python train.py --model="segmentation model" --dataset="rendered solids tumbling over patterned floors" --head_dim=48 --bias="none" --parallel_block=false --num_experts=16 --expert_mlp_ratio=1 --shared_expert=false --patch_size=[8, 8] --width=160 --lr=0.0013 --beta1=0.9 --lr_schedule="wsd_sqrt"
Rows from block 3 of a small segmentation model, named by matrix and row number. Rows with one number within an expert belong to one neuron, the router's apart. Each number is 128 + 32 x the weight over its row's rms, rounded and kept within 0 to 255. All counts start at 0.
After each expert's rows are labels from the 100 images, of 14976, where the router gives the expert most weight on average: "responds to" is what is common among them. Only what is clearly more common there than usual is listed. The data: rendered solids tumbling over patterned floors. In brackets: how many of the 100, against the usual share in percent.
# router: slot weights (model.blocks.3.mlp.router.weight, 32x160), inputs 0-79
# up: expert up (model.blocks.3.mlp.up, 16x160x160), inputs 0-79
# down: expert down (model.blocks.3.mlp.down, 16x160x160, transposed), outputs 0-79

# expert 9
router.18 [156 100 189 111  68 114 112 116 176 123 152 115 128 184 136 159 140 150 120 106 190 146 186 118 167 138 185 130 124 150 161  76  63  91  60 117 168 134 134 100 150 178 110 131  72 106 143 127  79 162  78 129 135  98 139 117 172 132 144 150 145 124 130 140 148 101 159 130 116 165 123 161 128  90 121 139 139 139 135 125]
router.19 [134 158 128 153 136 146 130 132  96 196 128  59 101 125 174 110 118  54 137 132 128 106  96 166 133 131  89 141 114 144  42  82 117 127 137 114 106 100 171 154 164 128  72 150 165 154 142  60 165 102 124 123 140 138 117 103  83 182 134 139 100 134 109 126 184 141 174 138  82 127 121 118 119 211 136  90 116 140 118 151]
up.0 [143 104  99 159  90 139 109 114 154 123  96  93 137  95 126 146 102  73 160 132 148 171 115 147 146 127 100 108 166 114 145 236 196 129 136 147  87 164 138 170 125 152  93 129 116 113 145 117 165 116 113 144 184 145 131 138 124 103 167 136 116 129 122 151  81 102 172 166 112 125 110 194  73 127 138 187 181 103  81 193]
down.0 [118 162 103 132 123 132 104 117 103 109 133 135 164 144 130  90 129 113 150  84 124 118 158 120 156 122 167 147 140 132 137  73 136 149 146 162 154 153 158 107  69  32 169 184  45 117  90 186 132  91  81 112  92  74 147 134 137 177 146  95  93 155 139 172 136  67 150 151 113 139 118 135 157  83  73 117 118 155 128 100]
up.1 [154 121  65 112  99 100 139 141 127 151 163 135 146 109 114 168 180  92 166 101 113 141 170  91 143 132 186 119 155  84 158 122 164 138 120 146 117 102 166 186  90 169 145 151  99  85 140 151 141 175 124 117 126 150 125 172 155 135 165 182  85 139 122 104 110  70  86 122  88  79 105 122 148 113 127 134 127 124 138  95]
down.1 [124 104 126 144 134 117 183 109 111 181 127 108 107 165 138 187 120 146 178 165 173  95  94 142 113 125 131 116 114 160 114 140  89 155 135 127 136 153 192  51 113 108 146 160  37 122 155 113  99 102 120 107 125 107 124 135  39 104 181 123 127 140 153  96 182 154 108 115 141 118 106  86 141 105 131  84 169 112 141  93]
up.2 [147 165 103 135  79 135 119 170 112 152 161  51 146 114 114 110 134 143 128  70  80 152 107 119  95  76 125 106 123 127 123 126 125  89 134 170 125  90 124  82  94 161 116 118  51 123 115 154 133 131  78 169  83 155 173 132 162  93 206 185 143 172  59 140 167 102 130 175 136 107 120  66 174 154  63 159  93 137  82  74]
down.2 [136  81  71 141 150 122 188 144 146 121 117  81 109 199 125 218 119 120 140 185 124 162 110 118 121 157 156 148 153 107  87 160 119 187 109 103 139 165 130  87 123  80 123 134  76 143 144  59 147 150 109  96 172 122 182 141 140 113 144 125 137 192 163 133 111 114 173  86 120  96 175 108 123 182 101 115 186 150  75  89]
up.3 [167 110 203 103 137  99 149  85  57 166 151 147 127 122 180 126 133 125  98 101 121 100 150 124 143 117 105 156 171 152 129 129  98 165 129  72 145 107 148  76 137 144  79 142  87 126 106 177 104 141  98 121  93 125 216 128 155 136 124 165 127 218 107  83 154  98 127 119 139 113  90 173 116 102 111 141  85 126 115  66]
down.3 [130 114  75 114 130 136 187  88 144 178 118 129 115 177 132 185  76 110 182 104 167 136 110 128 145 125 204 139 138 133  86 121 116 180  96  98 128 138 180 101 123 158 135 182  88 131 120  84 114 118 102 101 106 112 121 113 111 118 173  96  88 163 150 100 163 121 166 107 126 109 145 160 145 145  80 105 150 123 133 109]
responds to: black object (55 vs 19.3); its colour: black (29 vs 8.8)

# expert 2
router.4 [101  89 102 105 167 127 104  97 148 183 104 172  83  80 155 172 168 130  85 132  96  93 128 147 150 120  98 126 119 129  87  71  75 164 132  97 147  93 136  93 135 199 131 102 141 101 157 115 142 105 105 175  95 132  86 166  88 141 160  77  79 131 120 170 166 116  90 126  98 145 117 128 152 133  88  78 137 169  98 111]
router.5 [122 108 214 127 112  97 173 150 156  78 144  95 139 146 118 121  87  90  94 138 112 167 117  49 130 105 153 168 116  95 175 164 143  93 113 114  96 177 153 152 113  93 110 139 147 136  66 132 135 177 115  71 150 160  97 140 171 118 156 167 124 119 145 151 106 121 121 162 112 126 140 120 175  80 115 133 110 109 117 166]
up.0 [143 149 140 180 134 149 137  98 139 153 117 149 151  99 119 122 134 163 107 134 174 125  91 128 147  31 102 141 165  62 148  79 177 109 162 162 169  97 126 161 120 165  91 139 140  77 154 104 141 147 153 134 139 142  68 123 116 161 138 156  89  96 137 114 160 124 122 132 118 151 104 142 159 147 149  83  96 133 114  99]
down.0 [ 68 102  99 186 153 131 118 147 119 125 156 124 155 123 128  87 159 130 171 156  83 129 164 154  90 152  93  93  91 149 164  60  58 136  99 120 159 173 140  73 120 145 150  70 103 157  84 138 115 105 107 134 158 126 156 102  94 107 150  87 148 119 187 121 124 166  95 134 160 126 168  88 116 120 124 143 113 157 109 154]
up.1 [ 79 128  60 134 144 150 133 130  76 142 112 137 137  92 122 108 130 115 165 157 105 154 134 155 125 102 159 145 141  95 108 112 207 132 176 127 128  82 158 124 125 109 115 130 198 154  89  70 119 130 140 109 109 127 112 102 112 156 131 138 105 171 120 138  81 127 120 136 107  88  89  49 168 183 101  98  93 105 127 128]
down.1 [151 149 169 120 118 120 112  94 186 154 148 172 151 172 122 104 116 138  93 107  88 128  69 143 105 136  83 134 134 166 129 157 125 142  89 142 164 131 116 120 150 144 113 129 102 152 129 160 133 141 120 135 130  88 158 134 137 125 110 146 132 158 153 106 143 143 140 132 147 176 135 150 152  99 109 119 170 124 161 154]
up.2 [154 186 127 173 142  89 123 168 138 158  95  82 197 136 102 100 121 118 162 101 178 208 193 110 109 141 187 157 120 105 158 144 114 118 165 189 169 136 153 154 130 104 141  92 116 119 155 124 186 133 157 142  87 146 105 154 125 150 122 157 144 128 148 133 110  85 152 130 132 107 140 142 154 166 107 152 144  84 147 115]
down.2 [ 81 135 113 111 127 157 111 125 131 172 119 184 156 137 130  96 111 170 118 157 112 100  83 146 132 112  30  79 132 197 114 113 129 147 107 158 115 112 104 169 122 124 118 125 130 177 153 174 179 102 164 132  87 110 143  90 116 172 157 121  85 108 120 117 163 170 127 186 141 152  92 100 108 104 150 124 132 147 163 161]
up.3 [143  95 134 146 100 137 144 146 170 104 118 101 119 143 152 154 101 128 130 172  33  87 121 107 126 176 125 118 124 115 108 173 116 102  74 128 109 126 162 129 131 169 103 182 148 131 105 116  92 124  70 126 157 125  84  54 130 152 120 143  81 119 101 173 181 174 123 162 127 120 122  96  92 141 107  94 154 132 140 161]
down.3 [165  78 135 130 142 106 158 131 125 113  95  27  94 151 113 179 115 165 166 132 172  97 129  78 150 103 177 113 106 145 154  70 113 147 129 145  57 124 124  86 134 123 145 112 122  67 136  95  33 118  60 103 123  55 103 130 161 115  91 117 129 116 123 168  94 110 120 103 106 115 140 104 161 127  98 125 143 185 142 141]
responds to: count: four (57 vs 23.2); black object (42 vs 19.3)

# expert 12
router.24 [127 156 129 107 159 154 104 133 161 148  82 140 170 178  57 134 135 126 145 146 150 173 152 163 116 172 166 179 101 193 137 117  66 123 146 157 143 140 133 165 129 124 135  74 139 142 185 134 139  92 159 150  85 131 109 153 130 175 140 124 127  51 151 186  99 165 147 177 147 169 108 114 126 146 115 131 168 104 163 133]
router.25 [151 171 140 157 156 188 112 200 140 130 165  81 107  89 113 143 105 147 166 119 146 108  94 115 167 137 156  81 141 138 145 129  95  61 148 106 161  87 156 124  70 171 148 176 120  82 140  83 131 162  73 104 121  99 126 135 120 120 143  95 101 209 150 114 131  94 118 106  88 153 101 140 148 160  94  99 115 139 131  78]
up.0 [141 125 125  55  98 130 122 180 106 118 184 119 111  99 117 197 146 122 140 167  93  67 122  89 204 165 142 125 111 127  88 131 156  76 121 108 109 114 123 125 131 127 122 176 147 204  99  66 119 107  82  66 172 117  73  70 156 126 114 110 167 173 116 121 178 119  95 162 138 133 147 123 129 145 136 151 118 171 110  65]
down.0 [124 174 108 158 125 127  87 107 156 153  58 130  71 152 124 142 157 147 145 171 152 187 118 160 123  98 128 183 136 165 135 134  73  88 106 181 153 144 163 182 149 121 158 101 120  86 161 127 106 156 183 152 144 115 120 176 110 180 125 129 129  97 157 104 124 159 147 126 112 111 144  84 101 154  88 100 133  71 137 123]
up.1 [178 111 161 163 106 144 176 153 131 116 118 156 159 128 113  87 147  62 111  86 173 123  81 122 123 101 180 174  71  91 141  95 163 150 172 194 143 139 153 108 129 114 115 103 129 164 104 148 116 141 141 127 118 155 182 111 132  99  85 126 184 150 164 159  87  72 157 122 123 118 164 110  96 164 104 180 147 153 140 163]
down.1 [ 81 154  75 155 164 121 155 115 184 141 141  96 119 145 106 175  88 155 131 147 125 151 192 129 115 129 100  71 176 136 113 142  96 106 123  52  78 103  59  84 101 115 123 133 139 137 100  79 140 126 122  86 168  99  96 139  72 147 169 154 114 126 116  80 164 159 109 117 118 167 106 107 192 135 138 108 159 144 117 110]
up.2 [150 109 124 120 105 116 120 116  74  95 140 128 151 152 124 159 170 112 167  72 151 148 144  91 133 152 187 153 104 136 159 141 146 156 131 169 136 125 121  99 130  68 116 142  88 158 121 159 130 107 130 116 117 188 200  94 150 145 137 146 185 114 141 164  68  76 233 181 133 126 163  63  99 142 104 132 141 121 138  65]
down.2 [103 177 147 152 187 146 160 117 201 159  98 119  81  90 110 151 131 180 128 134 140 143 147 139 114  69 125 113 152 146 125 137  82  71 132 113 154 113 132 172 109 144 153 115 130  85 137 136  97 136 125  89 180 108 102 201  82  99 103 108 103 138  91 117 185 179  66  99 131 126 164 142 179 152 152 117  93 152 114 148]
up.3 [ 83 168 119 170 136 119 162 163 146  98 178 119 119 117 101 163 146 177 151 123 118 134 102 107 170 133 146 117 170 142 147 123 123 139 112 152 114 145 153  44 134 136 116 142 101 172 136  78  99 135 137 112  85 177 135  72 139 112 123 125  79 105 140 109 156 206 110 133 154 117 155  79 128 158 167  82 145  94 130  60]
down.3 [153 146 116 105 127 134 114 105  95 132  72 110  73  86 124 136 147 131 120 146 115 172  94 148 119 146 124 130 128 113 137 131 101  68 114 141 160 150  98 166 125 125 137 127  99 127 120 139 120 161 119 140 166 122 121 193 171 108 101 107 182 117 172 124 112  94 158  96 129 108 157 168 118 107  82  77 103 120 121 164]
responds to: light from behind the scene (74 vs 24.9); brown object (49 vs 18.8); count: four (48 vs 23.2)

# expert 0
router.0 [ 93 125 151  97 140 128 180 152 151  78  98 132 176 155 105 126 131 178 131 102 116 155 128 160 173 154 179  97 136 130  66 122 110 113 205 175  63  96  88 124 192 143 167 111 107 141 149 142 137  99 166 108 172 207  98 119 174 136 100 150 119 103 102  72 126 195 137 107  84  84 114 110 107 118 143 123 104 151 184 135]
router.1 [ 66 134 100 196  93 142 150 101 119 158 169 119 119 119  84 146  81 150 187  80 142 131 133 148  73 109 161  91 142 163 140 145 110 128  83 153 113 146 113 157 159  81  61 178 122 210 123 122 144 187 154 148 119 107 115  93 162 118  79 130  61 114 158 111 116 124 154 170 153  55 122  97 110  88 163  53 159 186 140 116]
up.0 [144  89 112 103 111 132  27 142  94 143 139 117 124  88 191 145 132  48  99 153 128 139  89 132 149 141 104 114 131 129 127 135 192 158 118 107  98 137 124 164 104 170  82 155 153 128 153  85 107 162  92  76 211 134 137 124 146 130 166 190 141 163 175 137 190 130 106 100 120 222 161 130 166 160 159 170 113 111 104  89]
down.0 [ 77 152 103 137 107 136 159 112 104 145 105 131 107  79  87 168  92 168 148 101 158 159 148 135 116 148 192  95 159 135 118 112 110 125 122 166 131 154  95 151 119  93 129 140  64 151 109 177 143 139 163 109 143 157 162  92 144 118  67 130 144 104 127  84 127 132 166 138 144  41 151 150 122 140 184 188 186 157 103 123]
up.1 [166 117 171 122  38 130  95 153 124 139 133 113  95  82 162 152 144  72  83 161 128 118 134 113 154 120  81 123 122 111 167 145 142 120  93 114 146 128 146 116 110 139  53 130 136 124  92  97 109 153  27 140 151 132 127 118 101 136 161 155 124 115 147 133 252 101  96 144 112 146 141 135 148 130 121 168 158 113  89  90]
down.1 [ 96 151 164 170  97 130 118 124  99 102  92 151 119  87  98 177 114 159 122 116 145  74 145 136  96 168 167  72 133 118 115 125 116  93 100 159 115 116 125 168 112 102 133 125 120 135 119 122 170 133 164 152 144 145 153  91  98  71  60 125  96  88  81  72 163 128 128 130 135  75 171 128 159 131 191 167 186 110 125 121]
up.2 [133 147 106 137 121  96 110 113  94 129 111 102 118 158 113 122 153 100 110 145  99 153 155 132 110 118 137 130 155 149 122 171 134 118  81 162 138 140 140 173 147  71 107 169  91 181 144 126 175 130 101 112 125 130 129 155  99 100 142 120 104 149 134 127 158 129 148 202 186 134 131 120 126 123 193  81 101  87 135  61]
down.2 [155 139 127 100 135 142 121 138  99 136 143 160 187 168 184  87 153 112 116 127 116 152 172 131 174 157  99 194 119 139 114 106 132 189 156  96 128 170 142  89  89 163 155 119 115  77 148 181 132  97 103 130 113 156 138 166 167 167 179 134 128 126 135 151 106 114  84 100  78 185  73 147 121  94  91 169 140 121 128 130]
up.3 [ 96 116 123 151  52 152  91  93 140 151 132 136 109 121 131 108 158 106 156 111 172  95 137  73 128  91 112 148 158 131 122 136 104 124 106 101 153  91 142  42 112 146  68 215 110 174  72  52  67 160  85 140 130 122  83  73 131 106 145 181 142  76 173 159  88 113 117 159 171 149 163  78 116 101 175  98 117 173  89  90]
down.3 [ 83 166 108 148 142 121 195 137 108 132  85 149  99  93  44 178 131 192 153 114 169 129 112 173  99 149 210  85 139 118  87  92 128 107 119 150 148 120  94 160 137  93 153 150  98 138 127 147 153 143 147 129 168 148 182  72 146  94  57 132 163 116 112 101 131 131 125 143 136  37 159 151 156 115 163 165 185 129 124 112]
responds to: purple object (58 vs 18.5); its colour: purple (33 vs 8.3)

# expert 14
router.28 [160 115 154 132 112 168 104 161 104  98 160 128 145  41 179 154 128 130 152 135 105 123 152 106 154  86  76  50 114 125 131 103 185  96 112 150 138  64 175 157 138 122 137 106 152 129 121 108 131 121 123 101 157 114 158  81 129 103 112  99 146 188 139 105 116  80 136 134 108  92 169  74 159 158 110 117  66 167  97 108]
router.29 [111  62 143 152 127  92  94  93  81 119 110 147 121 121 165 161 147  99 144 143 146 119 181 141 102 107 119   8 178 109 128 153 130 156 100 145 145 142 135 116 101  96 153 123  87 128 123 148 156 118 154  77 165 101 175 136 120 149 120  98 139 130 124  91 103 108 157  89 178 108 122 136 108  97 147 148  98 140  78 135]
up.0 [149 165 125 117 128 101 156 175 191 145 102 151 148 135 113 124 135 156 133  93 153  96 106 126 110 178 139 172 114 133 130 106 118 122 233 106 134 130 101  85 154 120 127 104 156  58 178 126  95 133 113 213  79 134  71 148 138 196 119 133 119 110 142  79 131 192 150 108 104 121 104 145 151 190  90 215 157 103 139 130]
down.0 [ 86 140 106 147 149 177  83  96 122 118 151  72 112  87 126 153 152 130 124 144  95 159 130 151 151 159 119 159 100 191 148 121  62 123  22 163 139 122 139 185 107 155 116 159 129 182 116 116 165 105 157 118 144 119 137 126 138 124 139 123  93 163 152 188  90  73 139 131 105 144 161 153  60 118 112  39 105 122 141 114]
up.1 [121 153  90 136 159 128 143 159 168 157 119 165 155 212  72 145 133 123 130 110 171 104 114  99 107 171 158 171  83 145 111 116 113 129 190 141 131 146 118 127 143 116 140  92 166 101 177 109 121 108 136 151  79 126 145 114 120 165 134 128 137 101 147 147 146 197 150 123 134 165 122 102 137 171 105 154 143 105 123 112]
down.1 [134 160 119 199 106 140 100 126 140 131  90  43 117  44 141 127 158 136  74 136  99 197 126 160  81 165 152 178 116 189 153  64  81 128  79 121 147  75  94 146 129 156 123 152 117 140 118 135 120  93 145 142 134 132  99 159 123 133 132 123  72 123 142 155 121 106 135 137 120 128 167 169 114 136 126  64 116 150 149 140]
up.2 [ 30 142 147 157  94 135 182 106 100 148 143 173 143 209 104 150 108 195 134 140 118 105 103 124 130 138 144 174 126 149  70  97  81 145  91 165 116 114  86  99  93 127 127 120 117 140  74 118 101 128 133  83  95 141 179 103 134 115 148 141 116  72 105 185 168 192 123 143 148 176  87  95 135 142 119 203 180 120 102 108]
down.2 [123 122 141 127 130  89 129 120 200 114 150 104 125 133 157 100 180 102 102 103 140  90 134  82 192 135  59 149 178 146 133 104 205 170 121 151 122 147  64 128  97 103  74 168 126 155  80 116 125 125 122 141 129 171  97 113 232 159 156 115 104 119 190 101 131  87 157 151 139 129 128 202  88  85 125  98 171 171 104 153]
up.3 [136 146 112 126 143 149 151 111 130 140 132 114 126 208  89 113 110 121  96 123 140 162 121 102 121 125 135 219  99 131 118 127 107 114 128 148 143 154 133 147 142 133 126 117 155 212 143 132 128 111 131 152 121 110  99 132 148 135 135 132 110  64 181 181 124 159 120 167 131 155 127  65 126  98 109  81 159 111 171 189]
down.3 [ 95 146 146 162 145 114 164 150 167 118  94 109 127  42 129 117 134 146 115 159 124 130 142 165 114 193 173  75  94 149 145  79 104 139 128 110 140  64  89 138 173 105 153  85 139  84 129 122 107 114  89 142 134 136 114 140  46 105 114  98  90 165  91  97 127 136 152  89 120  99 180 194 182 173 115  96 117 127 140  67]
responds to: count: one (86 vs 25.8); light from behind the camera (52 vs 25.4)

# expert 7
router.14 [181 183 107 121 100 131 113 154 104 172 170 100 163 136 192 177 132 144  80 141 145  97 113  78 195 100 193 174 113 113 181  87 146 135  81 163 124 101 128  94  31 125 101 144 127  73 129 127 108 167 169 134  43  98 128 144 135 116  96 167 117 161 129 134 143 147 134 100 163 159 150  95 137  79 187  90  91  79 111 127]
router.15 [136 132 136 121 134  84 134 125 120 109 141 164 119 127 111  92 180 133 155 141 100 194 147 155 115 110 105  93 151 127  75 124 129 116 195 104 142 101 105 142 147 114 173 171  43 176 129 122 119 146 107 110 173 177 179 136 184  93 255 158 174  46 128 148 144 119 137 122 123 105 134  90 170 142  96 159 145 139 119  53]
up.0 [194 116 162  62 151 101 108 120 171 140 121 154 134 143 133 145 132 109 122 138 138 140 181 108 140 155 143 156 155 105 148 126 100 141 117 127 173 146 137 112  77  87 136 118  41  86 124 143 123 114  94 150 110  87 163 140  93 149 142 153 148 133 148 210  96  67 149 117 127 171 120 153 123 168 111 139 135 107 126 174]
down.0 [131 129  97 115  98 120 158 136 142 136 104  74 161 177 101 128 101 186 158 158  79 169 100  98 117 131 127 126  84 172 117 138 132 166 113 143 105 119 120 169 174 191 131 165 165 154 170  91 103 182 125 125 197 125 117 146 160  94  95 142 160 129 121  93 112 224 106 103 142 129  85 137  93 101 140 128  99 174 136  92]
up.1 [174  97 188 110 116  99 108  89 194 106 144 133 122 121 141  87 155 124 135 175  92 136 115 119 100 119  84 195  91 171 191 169  77 147 116 125 166 110 154 132 154 156 131 136 135 136 134 150  97 113  81 152 127 115 152 177  88  58 166 126 155  77 160 168 141 117 129 148 136 122 152  71 154 159  78 133 117 156 130 148]
down.1 [155 130  41 137 162 141 102 135 107 164 104  97  93 156 128 135  84 112 123 135  83 137  96 118 123 104  99 148 165  78 141 157 140  82  74 134 142 140 100 191 112  88 119 197 222  94 136  76 168 168  80 115 185 100 146 140 144 161 101 118 163 163 145 145 130 143  93 106 139 115 186 150  92  79 177 114 130  51 176 123]
up.2 [134 198 105 105 169 133 108 184 149 158 115  56 166 188  89 139 146 155 146 152 163 178 157 146 132 136 166 142  96 192 146  91  77 121 148 180 119  96 116 140 173 110 169  76 126 143 166 137 158 114 173 142  72 115  99 146 122 154 131 117 115 148  91 136 123 173 121 157 167 154 159  74 103 149 135  89  83  93 165  56]
down.2 [ 91 144 125 146 124 105 192 123 168  98 138 116 206 128  69 132  85 148 144  84 139 101  98 122 103 130 104 111  90 115  85 115 138 125 108 176 101 126 120  98 138 150 105  94 162 161 113 108 147  92 128 113 127 139  90  60 158 173  98 110 139 128 185 141  77 128 163 146  79 135  79 168 120 131 152 119 169 175 152 180]
up.3 [159  73 160 113 139 158 167  93 140 172 126 171 135 120 139 119 154  88 158  90 140 129 170 109  90 151 140 145 134  87 173 225  99 150 112 112 128 195 108 101 128  78 115 154  99 148 115 145 126 134 112  88 134 122 134 118 142 103  91 178  93 115 137 197  91  69 122 118 123 148 108 178 125  92 112 121 146 133 120 180]
down.3 [127 165  58 130  75 112 130 144 131 147 130  61 180 148 105 147  76 133 152 172  72 151 131 101 114  93 107 125 132 130 145 117 141 119 143  93 104 103  80 121 129 149 101 156 200 206 150  91 133 190 128 112 121 134  99 136 106 159 131 129 177 120 174 110 168 196 119  84 131 111  81 127 139  95 204 129 136 148 157 105]
responds to: count: four (73 vs 23.2); green object (48 vs 18.4); teal object (41 vs 19.2); blue object (39 vs 19.1)

# expert 8
router.16 [109 119 197 140 117 180  91 160  73  92 124  88 114 137 185  49 137 134 107 124 124  70 115 149 134 116  92 142 100 151 101 119 105 132 120 150 139 114 107  40 155 126  72 103 130 163 110  80 106 113 149 169  97 105 169  62 131 133 126 160 167 164 134 159 173 138 140 149 131 107 129  86 149 153 143 121 114 100 113  98]
router.17 [101 148  73 106  94  89 129 176 153 134 146 123 142 113 141 148 125 108 105 109  59 145 159  90 117 163  94 125 111 103 105 128 176 132  85 157  66 113 136 159 152 208 108 101 165 160 142 161 132  87 107 135 127 113 184 114 103 156 127 170  81 125 129 152 197 117  81 139  90  70 151 107 188 151 120 164 145 193 164 144]
up.0 [ 63  87 158 163  95 120  83 112  42 162 134 141 102 135 126 150  72  76 140 199 112 140 137 182  91 112 116 112 126 168 100 154  92 111 138 128 136 139 101 112 101  78  84 123 139 144  92  75 181 144  91 107 183 134 125 184 117 185 150  83 113 117 134 145 112  88 123 144  85 162 112 131 133 127 140 160 171 136  78 109]
down.0 [175 112 107 147  87 148 157 162 151 111  72 120 175 103 154 156 109 149 119  87 168 115 129  87 111 144 155 103 106 162 220  95 121  98 181 157 170 118 120 168 112 106 129 153 159 128 159 137 140 124 127 134 127 171 149 124 145 150 161 131 121 138  82 143  86 123  95 163  81 166 125 177 119 142 109 113  50 132 147 109]
up.1 [101 104 131 127  89  79 146 161 169 113 111 106 149  79 163 168 101 156  70  58 106  84 151 128 147 118 129 118  99 125 173 124 202 132 123 146  91 104 120 149 109 228 120 118 125 136 160 110 151 120 123 129 151 106 160 128 113  99 106 179  86 125 148 132 161 124  88 127  55 111 145 112 169 159 139 166  87 185 134 135]
down.1 [156  80 183 128 172 148 125 181 144  93  95 158 133 121 139  61 126 124 107 106 119 120 102 106 215 126  98 202 161 163 141 115  93  97 101 159 119 123 104  51 145  90 152 111 171  94 166 133  71 134 115 140  97  79 157 145 122  91 112 149 151 143  92  98 105 154 117 120 178 125 113 100 146  72 116  94 165  99 146 136]
up.2 [ 88 190 146 150 102 135 137 149  52 192 110 100 123 115 130 148 106  69 118 123 175 160 137 118 167  72 198 129 134 146  77  76 139 104 141 139  88 121 134 179  93 111  81 134  91 162  94  80 197 138 168 108 128 144 105 127 145 154 108 131 104  90 158 112 139 111 179 131  71 113 121 137  81 137 174 103 124  96 104  65]
down.2 [129  95  86 125 121 108 126  57 112 113 157 107 146 124 110 117 114 161 147 107 125 118 124 147 105 179 187  59 102 169 214 171 134 117 160 118 161 131 152 139  58 150 155 149 145  75 122 148 133 129 119 127 138 135 123 159 160 125 169  66 125 185 120 120  96 114 142  92  51 155  76 207 121 159  72 120  87 102 183 151]
up.3 [ 78 121 137 103 159  95 182  88 114 127 113 176 130 125  70 149 102 197  70 132 120  98 120 130 119 122 113 136  77 171  83  87 130 128 137 201 100 139  99  75 132 117 137 102  84 173 137 170 125  93 140 171 125 146 126  94 116 114 106 104 168  93 185 138 103 122 119 206 147 176 146  96 102  89 157 138 163  90 133 150]
down.3 [103 170  56 127 100 106 112 151 143 187 139 128 129 150 101 167 158  99 144 132 157 160 125 150  96 154 133  90 166 130 204 133 112 135 138 124 192 122 142 169  72  84 145 155 129  98 144 141 129 127 102 131 103 161  75 155 107 138 206 101  83  93 165 117 118 118 125 137 102 153  85 135  97 149 160 124 138 134 107  93]
responds to: count: four (66 vs 23.2); red object (39 vs 18.7)

# expert 5
router.10 [135 106 147 175 132  62 111  96 175 136 128 143  40 147  97 133 137 132 171 163 105  94 103 130  48 149  94  98 141 156 112 142  87 132 132 115 154 158 132 141 125 136  98 150 151 135 128 108  96 175  71 157 148 144 128 129 140 108 137 114 138  70  95 145 151 166 106 142 149 133  75 161 134 133 122 202 185 140  58 158]
router.11 [138 126 123 127 135 175 178 150 120 134 131 101 164 137 156 129 122 176  58 138 122 125  96 115 173 125 172 155  97 115 154 109 123 135 121 158  94  70 124  92 112 155 152 125 109  77 132 137 132 149 170  96  91 141 116 127 181 121  54 169 103 166 111  90 114 195 150  38 141 141 127  89 128  95 180  92  50 109 162 161]
up.0 [132 124 161 204 111 128 166  88  99 108 172 143  93 129 103  99 168 123 123 137 126 109  64  83  63 172 112 109 127 194 146 186 142 116 146 131 114 136 119 115 100  69 133 173 169 140 111 141 102 144 120 100 152 153  96 113 156  73 179 100 131  90 102 126 105 177 119 146 151 119  72 120  94  63 122 105 152 109  79 158]
down.0 [ 86 106 147 128 151 161 104 132 134  97  93  98  73 106 102 148 114 117 156 133 149 108 118  92  95 139 140 100 118 111 164  94 117 142 114 120 193 120 101 133 134 102 187  69 108 155 166 158 132 114 150 166  98 155 182  74  78 156  51 133 137 136 172  88 130  87 104 116 110 119 218 130 116 179 117 151 105 110 149 144]
up.1 [ 73 121 146 158 121 146  64 120 113 177  98 167 153 178 129  94  89 173 121 135 113  70 142 141 126 112 132 164 100 109 127 131  49 161 134 143 121 162 144 113 191 188  73  94 185  82 137 116 158 172 154 167 140  92  98 133 156 191  89 158 131 111 131 138 131 109 155 104 106 200  94 150 110  83 133 167 107 104 133  89]
down.1 [169 182  66 154 161 121 137 126 164 114 144 124 174  85 134 134 181 114 146  92 113 153 105 152 141 113 151 108 122  95 118 112 142  75 124  88 109 156 108 181  61 131 141 214 103 148 100 115 167 176 144 123 111 137 109 100 150 118 204 112 124 116 151 124 135 129 127 125 164 122  79 183 168 129 171  50 160 159 129 118]
up.2 [119 156 137 144 121 106 127 114 145 159 118 158 125 101 158 172 155 171 170 145 139 122 158 128 166  70 131 122 139 156 141  78 183  95  90 124 177 148 104 122 123 183 141 141  82  90 123 187 123 123 142 101 140 138 197 149 133  77  84 108 122 133  73  93 110 104 155 102 151  58 135 167  76 105 109 136 137  84 112 152]
down.2 [146 131  54 120 161 111 148 151 116 122  56 146  78 126 140 114 109 179 161 164  80  99  82 132 108  98 147  78  67 118 131  83  86 161 189  78 159 105 144 152 166  95 109 123 143  84 173 114  92 179 169 171 116 109 165 128  83 101  89 105 134 109 112  95 118 149  82  98  96 115 195 122  82 108 110 147 104 130  93 149]
up.3 [102 129 127  81 200 133 138 128 210 130 143 183 110 204  93 146 122  69 118 168 101  92  98 136 160 141 149 185 191 133  54  92 120  93  83 102 130 156 122 106  84 129 145 142 121 108 113 112  84  91 134  85 122 160 168 159 130 173  87 100 106 106 103 182 133 182 106 131 111 155 112 158  99 104 132 128 166  96 155 133]
down.3 [128 105 125 146 121 115 137 120  89  84 151  82 188 139 110 152 110 157 142 124 130  84 144 110 136 140 137 118 120 139 139 139  84 124 104 161 161 101 163  89 153 123 150 168  48 162 149 163 143 142 125 183 122  95 156 122 143  96 159 148 181 149  90 140 134 118 116 126 107  72 120  82 143  71 148  74 109 180 123  94]
responds to: yellow object (71 vs 18.5); count: four (59 vs 23.2); orange object (41 vs 18.6); its colour: yellow (38 vs 8.2)